Weights of a small image classifier: norm none_scaled_ws, muon at rate 0.0044.
Rows from block 4 of a small image classifier, named by matrix and row number. Rows with one number belong to one channel. Each number is 128 + 32 x the weight over its row's rms, rounded and kept within 0 to 255. All counts start at 0. Numbers have three digits each. After the name is the row's rms in percent of the matrix's.
After each channel's rows are labels from the 100 images, of 14976, where the channel reaches its highest value: "peak at" is the part of the image that holds the peak. Only what is clearly more common there than usual is listed. The data: single toy objects rendered from many sides on busy backdrops.
# convs0: first 3x3 conv (model.blocks.4.convs.0.weight, 144x144x3x3, standardized in use, each kernel summed), inputs 0-143
# convs1: second 3x3 conv (model.blocks.4.convs.1.weight, 144x144x3x3, standardized in use, transposed, each kernel summed), outputs 0-143

convs0.142 101:123121146154084157100134099141098132124089114144096174107126110159114165137141064089162145093152085203077099131136172119166133125126097111127114120137090126136142104170138133105172060106124122151133132136145141159140133159119137073145189089126169179155133140138117175118135109079140136128178102127075113170033130150184119109161178156156104095170103162176081123225097168097119175107104165115101165107127137137087102039054132109126119
convs1.142 091:124186057185094141126124113137111077144097114167105183160094115105208135118118163144105079159106126127088095113117120101136116160167180170071158116121111149160160028187121180144172092188218117137087115131151127073139110107145089102132147079128104109072171111133137152118145129117087125139168150116131153177136101132153120106179120142114164126173171105133165107110140147106090131112102133114144126132189176148130094143136175107197170
peak at: centre

convs0.46 116:116131120159145131151124103166131128134225042153188166114108101128130126153163153170123086160108146126114122172130149094101116151121144162119151108074135154167121114138133145121092105111153184113094205184214165108079123131120106144106107081152122130142174108161165105170155104105167121154159091181146056108138128176166090091138124108146059087107080143156137089099061129103097111079157111093195086123110142156132089123111143099109097
convs1.46 096:134118127177113115132160129057071149171099075121090172154126143101133128136141111120127094141110161175158081113123135128127081069163157073115165134131161087162145166105133109115125155127116126134056135072189194102162167109125200107108079149154189126107103117169116103179172106161118092126174109138150108119095075105073047111129181131131092152073135101127140131146136134126165121096137116118071145113138132127190191125145184199107148
peak at: centre

convs0.65 083:118155119107138126138119135149133159216152035142141103135102070099175159156143154165139157156105198096056150134171055126133124144115126230135189131105105049097127126144140133129087116144183153128102158176155135106062153092121127080145077119111140118096137077124141087148169110123109169148153070132177132160134095139129093124139154116116153110135106161135122152113115148110147139145191134072094122157096118134074122066153171085119138
convs1.65 086:143111116134152218136138152105089166156222117144108142120137129062159099146143125171102152111116165117182148118104159159153118179154142170030165146155179077132135150140107096102131163126198093100136186124177143123104089083118138127109083109202139105129139146115140132171102096132104129120092165150113131131130119140116185113154110132099158130057133129125157133145077128106063100149100118160176167104147098212106169070141125166120150
peak at: bottom centre

convs0.56 089:083088145124099135114111114162157079162159106138154102198137146105119143124146142115142178167035131105109143086141199137130107105148189114140142128116143128146110078097074113129116085151134168146141118067093090127121173161131076162170069125144098116111127170116179112163107053129164159132088121182093101163146145172115154083128182148108127183085128152147149170098134144078172065117107128166085179150104110132114098155099091084195117
convs1.56 082:160123148046112126148093125165094137129129189105085160131102152088129122119155089151148158155157141113186142060134135154193129131155169131129079102126157087120159145120113080092119104147102107151200152137105164150145104094083148141098112172128121168099150136161050154229129129133101127099186217118092146151045165143107098148153125140113103117081112122132135170142090143110118111113089133135064140163149087148115110179105164151068131
peak at: centre

convs0.23 102:126108106111102131164155144146104132132070117177107128123099128128119165122127174126125120120139117110142135092139149114140146118103114105124151132107138177099155157138117124090109086143119150060061072135139108170102106087090168114145139107143113150111072121118142127155114126183110063132035228168122131102070125145144115148102170176211123113119144176198178199108199120075146183069153105125122100149114131160091195120089123133079152
convs1.23 110:108091128121157198103111171133164122149108120153158120131124117132121138063082152112187109114108160181095140139176125165107109108145161121149134171050111149101126083187109112130084104149160144114112083087136094097064190147121066093166119097078134147073104174132132091051081155148140115099114103152139115142163127170110175230138163138108097142162150161131119146063175091101073165110127156114097118064128132101110105129104092145137137
peak at: centre; bottom centre

convs0.34 107:088088175139100140140162134175086156165120086125111092126147139142138072133110154115180108103121136117152146188117095120135120136147121104116107170079094126164125057133116149158139143119117130115131117119137147096093076056113120159161118078138144181182143128139144113163043113104143141150072079124110129169172104129168129092204159141085118066172150173168123131096169233156113109145159132073189111086139159131117046109127156109124150
convs1.34 085:137187119168129083141181140124098105123118085150147120071223147119161092134138074112090069130120118125132091127179144092122132126121112115144109240099147129124161111128173119108114107148104084091140125126106177122166088174176157074120105114068086190095159118111136144185138127124139130122167094089126113156050096191143100127074092168121129089114167177097116140154138193160164141134114168171143142147127119142143106091097108136073148
peak at: centre; bottom centre

convs0.107 081:149110097164133148125082170082088131151141087157102173125133099148127138117081124129171132125176181146206094078148102154056165117126088119131152140178059142133158122116110128168142171135088138140127170063091142139069161064150111158139110156085137158140100110151127091155185174173168158167099132122158102146108161096099081072137144164146148117120097108072090107052120121143111146115109126074139165119061095099102138144180150160165172
convs1.107 088:092115118144120069133171137124093156172174184130139148100113178164123126169123140118152117083136131106128161112042150133123106146084105127128107067140159115080171085162178144078082126134121154210164087151074184116121157149080139187101112143145145133107165066149130143164096082054091162131090123139163197151178099164127143081083169167151124111120111154115099145145168132098064111178120095175140137134110128085136120096148136154167141
peak at: bottom centre

convs0.68 112:100160146147185109146077123156150186147125192172128157136169095109133175081125077145122113150177119133114112083144153065175118121117096105152109105111125043140127077206081157155111143177121151056109140112112134129148118116110172092128131158086109140128192133133114155139069135160147100136024129115162155110139173116132151117115132102113095157141060150102144091113145148089180126119112129112119178140098123100184166066117171073140164
convs1.68 078:126144151093114088151117134161116169129165151140133112118136134111130143121122140241127125162088158147088178112122178146132130118162120111130149188154170120162152207211129108214163133185120065178113156207112108141224134131135125141107134164135128089185121092129108147135183093147133082153113100155113125099120144098175092103111112196093138172088118154135141124147073158129131147155130159084126125148154192089146115114119165135138107
peak at: middle right

convs0.109 098:126162163125115111183104114128129164142137131165103184108139102091112071112132142149142150101087108120082136161120071248096150134154156097101082128116098100117144146155181127109075132138152126092066170153187123123167082147169137155116161134161138095100120184163101138149155082135128108119144144114116137189054126081168167096100149110137082126127094210134109146122163148128145092110144074112140096148119125140171170063087152052160122
convs1.109 124:067106075140140116050093108138090113076126161116109071124149088108083084154151183095118145068084100163129166173066100149171158110114110142135085179111149095161153144048098200152151091065113132154152132117112130165134097117144086114124153138162076126095120114118092127122125139122154127084198103126161128070147137084153123144123067119115184105081093086141166136183125109139148148169152109091146092125086131161135147111158062134115126
peak at: bottom centre

convs0.91 112:141126161147146170144096106068208126142166160167151116153140131084076105150136060169129126089138140137134140107116086094049120124093129092115135155112097187110145090123113146171138078158104116237081099107156175145134085139134087166137138160143141099112128141179147111154140140112117137115128092112094117167083131119117111138217117134081084129136071145098074108149145149163203127093155126174111095091096104109187080126184137118139158
convs1.91 125:096175180119132056153091108110103130113082131086109044128072149106031151176097152114138095099125107101116118120088149123136089104148127143084111183122151095162107125124114130165114157109163124190077147062104138140140105072120091157121114114130096111096107124110136105135159137115163092130139113108093125116119142104098197101080099125083155076109106062156134154169126076109088120061163166144060077107141125150116164087078087122142175
peak at: middle right

convs0.62 117:126124110144098115131104180197088118131140099107071131089135099127112163174136120132150164103100160113145120106090175094107159152122177029132088137074112118105143136120147184117154081137106084159175122083102090138175208134160164113211144137192154138149100103130125179144152131126141124118043169156092122151079110103065067127096183120102105162133158108120159126071156139106161150095086127174127131108162126156143120107125186104138128
convs1.62 119:095124169164152102135091169128110143092135076103182097142124087115147158111086184156111180145101121146154124141113196157122104121189211130208103093099128100127141169133104132176132114154149091066131139166128099118115131102143144081122126114154160114142131096159096214145181102174154134133158140109119073170117183110116119099179175130101092245102138097122106150135148153139065162131105168085137152110153101079109130140141151114123156
peak at: centre

convs0.133 089:067092125140120163111161099135082109147106194113121142113134148105108150116107048177109129138090130170133091099136152123198170100142098126112097100118128107062140083089138161080172146075117103098122125158140158136172153108162111128108068085122109127133135170145166139133184166108135111105114132156145051157204142179109234140068118142108108181151127132129172109113083149200126091148133088124139142139148178135121136063118115134150175
convs1.133 112:160120193018139111133089085083097120119128083137148103175032124121068099149129168144128128132089123102118171059071122091075089176105100207158139099124140148084173099183128168095146159154119151100119107125174124104096157091093088131122162108148083121140144099156097133077122143150086101089134137133112150175121185130162136100103120086069142153161118131131138174119100129070133146113176123131127115119133173101092091112143136169125107
peak at: centre

convs0.81 111:170084160124128189118132125145120133163079152164104163109153108146147152125136171159093113131117104160116156162148133094153149191206089158110116144116076142104131121166119128127099120159108182070117100138108110149181081108126173043122079075096114152126107179171126168118123150153129109157085099131195150092120126112182111043184124137075174121133108131171152117025126145108104106109135087150088130124179142098097122119136161125155065
convs1.81 097:114144072128167147139104150106149115139149095138170151129077135090183150127112132092112138163078097147098194136086090146105096167179116079104078111153128153155140108106148199180146094150044081135096126149117143120136136141096149114133112113093134117146065093197037118090149115171068174095113126119117154102130132117092114153066111128068144180170092132092089122057159096144150135155132188131159133138147125115116194119163097146085134
peak at: middle right

convs0.40 096:098119129116116132116104140142151099160120143162138096131177136153080152105176179104148111127197151116119130126174153124082098163139096063141212135156142141136151176116101148172160162126121171107152143101126093146106142125134124116108097205105170098140131100101101059107111122104073060147053136128144128128120149089108165143165107177144176164086174169155104088138131117097159161074109150057151121115090134105104058092036102147166147
convs1.40 142:150095104064127121122118108134136113166131150103120076126118139132155059118126150117165111139095137141115122089114108169078162136052109169093093161081133125149167114100146116147113153131116116086172226057052156152106136161107053113120221103082136130134163145095144076095113145052112124115090129129121144098134111077152154138166121102094142143125115118113144139126109089164081148109102142121158115091167088146088132144118153011134112
peak at: top centre

convs0.140 103:151102165161131147136108114123151144152082123137104130154161128139107132089136073122081129143161087161192095105168172148215112116078138132130077107101114163134066150163092115180121085077124149153221158081086080171142151180119152109093088178092124134130164131063128119113134123129127217138123087166126127112102131152101132148156135121123135139114084143119159118171115118118143208125077162124158141126131110061108044112076104097161123
convs1.140 092:151132150106099144164148129153209130150152173134100131144177158171137174144122136149148100167164125113124154040156127128106114173151138090110194173173117117080084092106138126127135121158116133212120113160111159131135082145116153089135131115143106143155144130132103128099149129136119086136189115170119108145165126141177183026174066103067111196170110149138118092059149096095183108136081128071112122147108131103164107084151166124150090
peak at: middle right; centre

convs0.55 091:160051126111098163205091135141147106197072100140147088104155131143133113123148112122117149123180157131148104088126129122113081141174130155150207127156082081121144152102087116112113111213152111131116095141163098137140180176120187133085108153123131104105078077120128099074106088155176097090074171114118082113063173123105154135165140157198142155122131131179081109140145093076200161103124121112108100127139123148092175117105110138147109
convs1.55 127:154173149083110079116103146152139154110092101104137142094085088132192117098188115150105126148068132097118129143209184094102095133128140154130079176129103183138062133099108134107085152103105129136156108128111133150106166097107115121118129151138139110134120175145076096110122165135111060162098108116106153130099172136169126135082101092080124202168119172132099073163092110166221170117127065128130115125114085090064134119099120064142073
peak at: middle right

convs0.11 089:182091057126140086175159122167114120103054107125056133126110171144063202103150091170152143146134100099104123132147181105157112080122146148118120113168101126163121096154123098155103093083115140095172105171157120117081097127123186131142110100175162128158114163114132114119107127124077103092125123167127085147189189086086088128113125145112132166138236171151115122085155110161156125084152126123159107127198185140087143120086101146149129
convs1.11 101:164095163117070158160140110103170099106105102131131138142152160187115174088086146129146136170106183144139115143166090199151157128116142094149115159126166113118123121110039117140105124090129138046136117141168142143082164145142070150131137132141111206164183145099159126103148164108151129125136134126188147147127175180112111128159095128191104126174148170125103146136224086138114160162180135120075147095085145133155091140145216115178119
peak at: centre

convs0.74 083:118091115110154158131058135165088154110093058142180145144171120135162111107157114142126146145137125123139147148145147080087058082159108124123121166166150133193105152146145130126117144119171103052105130201114182175086085169189150066086088111103117101138127167136148152084101200106141088140142097134200091132131153135065159113121084156134141107123173116166143144071109154118129114120118123043125118114117085168147118189109146076148119
convs1.74 086:078111123116138123131208120085038144103121132107118127186142114109142113101188132090107126100069156177063122090138162144077165115095112129137148149170140187124082165092091105142157164161136148061125092185104158112156095137127165162157115154181157139084101135192126125131115144127107164127120075099168167125157112154133103189137125118147203103099140168097156147094161151090110101107137128152169120166096190114165173097112061138140111
peak at: centre; top centre

convs0.20 095:170059138149089136109139126086133109161056099147146110137168092136112115122134086153104182146101084135182081092171118095104101087150113087099157186216100148145114165182124126146206076189111061135173118122135166147093143158119140154181096156125105123164143117177113143132124157083101131110079131136100213102117136163102106161132137144146103161116116131124046124077170158141185118133132116114101157099089152098148156116141128095088137
convs1.20 112:141085187106134034142125065106166108146072175122148139154102108152130136083132137097137139139151102116083167122158148099077094116094107136145148162130119148058144104115178102101085126153105162156135134111122151168135110093132078159081122110111216105122171135089114120079125158098126156159085118143080117113149107129189179062103099167144099123157129070119181108119182152127166100141171195127119095088110147123086097137157055167095106
peak at: bottom centre; centre

convs0.60 106:084080129120086115137123125156145148114109080151127032113176078097101151118124130141153122110106090135093128129153129120145119082186099074136181118089127104155190121159198155126093092101115140086157128136062219149211073145108127125163094077115148125176146176158165148092106179105163141134151058187166117127146095162137162142094163080092078131153129136131158149156143135158089112170142146102082122126128142131128155093150121096150095
convs1.60 110:165117170160129088114128118139170139067082108184074172139166158097160127129124135167083076090113112179100105085143171074115148155135116141165139129139144148141155107092149145140177168141146109130150161127096129133213100165172184097134147139118142178151122124191090151091140149165173203121173150188140153097143105100208150073153098108121148106143143122181193114130152154160165146123106144139136103093117179103130133114205085159115091
peak at: middle right

convs0.15 110:195097144100109103124157137102151060117148156107119119085126129144060180099083108130128212120092122171127125077103180101195110131142165102127125118135130140118147127144121126135102105140140110118173074106083078152148244151110111124192153174110166113119123151102177117153153127132141146100091060119114151155131156110173122121116149125081179185153100102158171126067187138115173161158096122129126100082137128103080090055106101118124133
convs1.15 087:056184142121160094143124157179123099114176114150116153110080154189142068152179136148107199121151116111131141125146158076202142110153156125147132159128168125082096144116138015109113098164160087150107147089129163138152106146113106143112111089151146136155127125126152135143151142202173145131131203163152102154143109103177108086136090123168155214143151128120159124105105172176134152139146120092130068096144199132174122098153105168146113
peak at: centre

convs0.28 106:075113159125131086145116094107075155110078110183115150129145094138067124167125126127141169129123168131159189127149142100134092085162088119127140171095161190131146134128122140125153051100120171152129081098081090168143137120101133091136120149132184135076087171145141142165186166152153081139100165124177156098067118122111087177148148134136117121144124142156118120083136169050115136125193100098118051146086129138140206056119142175105163
convs1.28 107:105159126121125072124137137138090095091151100138091068113165172099097109111199121131143146114187125071128162159132123101202150127129075132099097160167146126170119105146167159150130150086081111191096129160094145194189099136153145158086121114129147128107182108128155186123165171120123163176072244117155132178110128124110133148146112123159169135139163112108100142055146136130106056103155125159182125150122134171141123129168150173137157
peak at: middle right; bottom centre

convs0.96 114:113101137121142152109164157110072152101091111102113162110143191131135119124143099153149076105108116169079124120126129159154109114191081092132117126077083155104131102129134132069181113112159155035121089136111198163115138127137093136108130145090161136125143146132122157159114141111148170169184113165104093104129135110223177102072167148103119142132094146153204137127116175107136159132151104148060076100140217090164099067131146071131156
convs1.96 119:095152163078128050107100064152135043136125142162113128085023081091139118095145139162117111161083093151104113162152163128122141163118097140137131136074129135117153125135100098074166111100121155110064180129100109090151107124158131102162179085097096127121153175136137147104189180138133144132136148112095119108149083153104173171134082147100114135126112101091138125135078166173107160139113132158124116148199230143135058100131126149130102
peak at: centre; bottom centre

convs0.21 116:094088166108143164180043143104141165168187170132038145138159081148113127066076086119119144108128163117163129079126081144130137179158143079142148181146149119135101088115131176085139131117144140160107158134097157108174122127131124151160126190127148115092186113127149155131139192143141142092088097114116142143033165127109156089096086166099139121141051143085089078125150152141115192140093126135117130091076096097145131133164156143142160
convs1.21 097:155140112126098090080137093147183150080067154147148160137182117162102134141088105135145099123163124105156141110117063131141129138105121078146120180124087100134090111188114147110109136143123124218115130182102116137145129158139151150104156126125078147043151158103165109157114125037133127096177150145120188175156127128093142104122126134150148063148179123143126096162086121130203109081130086177091100149161084149144094143076162039124126
peak at: middle right; centre

convs0.70 104:183135136112135209125119087072074143178112128159121142097147160155141142129195159128136158129133124120137139127139093107128143146181089144144111159129159151085162108117102138061081199126137114104088091173079162155072125109114142155093132121058150149028088132122099116172109110174115127164130159129164136165140125165146152115030139130070155125152071165167130142090069139116105120137106124122089099115148122083092150074165179165128142
convs1.70 098:093100124095079112163123176120111163088127176125078146127112149131083076194155107162130137101106148080150131106165114112181191160156118118159164148099106146164084143171098122158149165145147133151132146173143184150096122151124147174142095130184093182132048171166100114162113132154171156136092101155092143110112164103145107102133128140171165121143064168090147121095123222107135111149145089126108071164124207164120098072166178144130147
peak at: centre; middle right

convs0.35 102:143045131158138115100137110134143141136110101135159105159117170113131114162171101153138104168093180161097157140135129123177151099149075077119142155108135102155168045180103110115058130085133103121167105137158167179141104136124101115105055095154123118115144094142155154121081195100181165170099150144110051096090178078137138088135109176076182111160154144189138128092174150095153068142120120160071135144138186107116092128113129099129150
convs1.35 078:150159138101118172134172054105158140088113137177137152107081172128102150131073114175106150102140168156111084130126119109173108188172111153105190117177075117151130095156146149100131100115163097108129167164126127083124158108118091078221100100127132132102094209157148183215122136097122140136104176117114090069123133148115180141160149147138172131136191093115132168106062160139070104124143157105123154174137141088165149134157129095141152
peak at: centre; bottom centre

convs0.105 085:135110108166177106126068151159144111131155117165086164120158095136084132107093098139099166126108163123185129113177071100110172095114094146131089121179137113120091118166112155092164121061146135101184174122098133170129154082109155166156061130108147112160145122108099101139202164145167155121077131127142170158163143144101129073146113115143080176183114100103077128135146095094118097094103095102102199202081097131128127062164188108115170
convs1.105 108:170121128111082053079147105147136145029073173170098125106148191203113179121111134108146152105108133124138099100072147141147107092129069103102135080163088100077117106103136177112109126117117117192119089142097132120128141170146118123100161134109115158157086128151134123127064093091080124124092150104058138100115115183134087171111115119076122088147125144102112084126122071148111144120103121158192188062123078158115135104133098082155113
peak at: middle right; centre

convs0.129 101:092137120140154173160130171135141142171167194100148177106132121136076078115136095098167118065222130113153137082110118168080116116142137126116081147134136172137132134164088138092100072176061127139092153112152130136104152086124154086129130152152145129138122135163148129102101130151088161107087096143117103160156129119131168071123158148180129082160045184147114151101112134126147109096182159105148081086039134142164190061175124119136097
convs1.129 102:134094136111170045089102195134121173103083112117127132095188136102140111121152115120129151087153095073164120171084160115180097100126088097085123152093084181127103085161127123112166109158146153167122106061056174149151145067107133128125137125090104167169144148158141091109153151142149094148157116161132157116160058065118092130185149132103082133128161144142157115074114132143181096149163100176191115101129136135170176141127104204114123
peak at: bottom centre; centre

convs0.139 099:145069158176139219167090100101158153120130112133089149139135078113182095093146067117076170051128133108126115158106127165121135175159201100117069150120125141133153127125144168117156189125181155154119069123170148131084134116098152124130172146096148142192149121097143142138127105093153148156124083104158127208144147084138144116137092127165108124096155099135122102115166118178098121095114083110054089104096160134106107087131158050122174
convs1.139 090:139147093190136134123168138119122162164154077132145141191126069119058123102140139095153140097099130125150183122124102161111135060121180109129077138103136132082095130156106110115139106158119123142159160150114186113109095131163149175133088147213160126065118103127188077164133157130167181143172067124141157142189177153175109102085082141176096142142121174125180084133193154162162121117119126135150166160146174171154081075150133099120145
peak at: top centre; centre

convs0.19 086:086096134138114167123103138169135138099122132142137130136136132135115100184147212122157118082179123124081175116144130165133088047122072150154146158130121062176131147127134124098066139165103181053068083199145148150138066137066076096091175097114116132153115116188148185106120127128172107132131134123131145122129154098098141095114105158192160093149125136144095160093119147107097127183140115057123145109055121152128141108194150096118110
convs1.19 082:132096147140140115093119162124101111151126065136122118063107154061105143143110120136149138110119147154159110087152171086167091181199143122140133128129164123207152138135092081129179048126119107071119119139164129122173096131136127095107067172161093113152091147185167133145149111139195196186158152174115114118118112092166125118224114131127132109136110119197094119175095155123135108131185128104156150172096170120159119093156133185132172
peak at: middle right

convs0.128 096:123122135105100136144134112138088117156147105115100117105126155159121166128077062141141122158134154119181140071119072119131172113159123087152106167084159104174170158215133112151075156190171113142156116165117162147156205127132098149128098096165152143108146123142182140147073122151151163175144096140070062139152125126183077076129129134131140124105156142123057135093101138081107101178138079106064101082106116088161050095153126156157159
convs1.128 094:120105093114164098130157104129097063132157195119180108153112124106131152118116140134145127092137140095069137146121091052185065141128129133191142110118186082189078108097155109083146110165105134127140134109128172171103108187143134157153132095117160107166099061109180179155124150173173160103145112110184108091126123100101176094164163114205177143117169143126167156118073190144079131154140133109159116145182162142182150132107095131136105
peak at: middle right

convs0.98 076:139146110123181225131115153132109103184116117080138099127146128136084100129157157116180129130172112081153171061105147171130076068138104172116081143134131113151129164088156119128209128132109115119124142136139081119098099110165114148123097087112120132203101099107147094159145102136139081138121147127132158151157146148143156069165140087163187106096183132152128152099115141157181053048155116101101166157058116134126137053156104125158087
convs1.98 107:111182132065147076105137169099125112108126079114179115117082098083103137135129138061131110086097116127153151175101109156108074125091093150094104087077080148105099114137132134116100159151096145038085086082135114133104131126095094126158172089128105134128177107136114137136168095126096147148159106165127093087078136131114124165101056103104089120123142096094145165072106078106129144075149143105160106091163106133080117114096036153041147
peak at: top right

convs0.117 110:150078127124141060156088123181108148116142145101139102123165134136102110139108182174136115144163162128156169125155131148120142106120109069113180111130150127142135074153114137144089118127141148107155106195117115184110150091121164166080095157112098138153179149105165107098112101114212096133119142120143095073136143103071105108095108138176088140200136183120048137124121126135116104058171031117113106154085150129095126103171100213145179
convs1.117 093:137133073129112169148118132173122127083114127125116093106142201140113132150085146193179152125134151144129118176090166145188129081144136090170150111118163055174131094090133094115104105158091139117135126123105149154162119193145152153121084124157196075177129145143173138144125132121184130151081167220109185128150136080092102168123143159121062080129096174154151188102173131111153128165140119071132129167070087153150090141104141131090101
peak at: middle right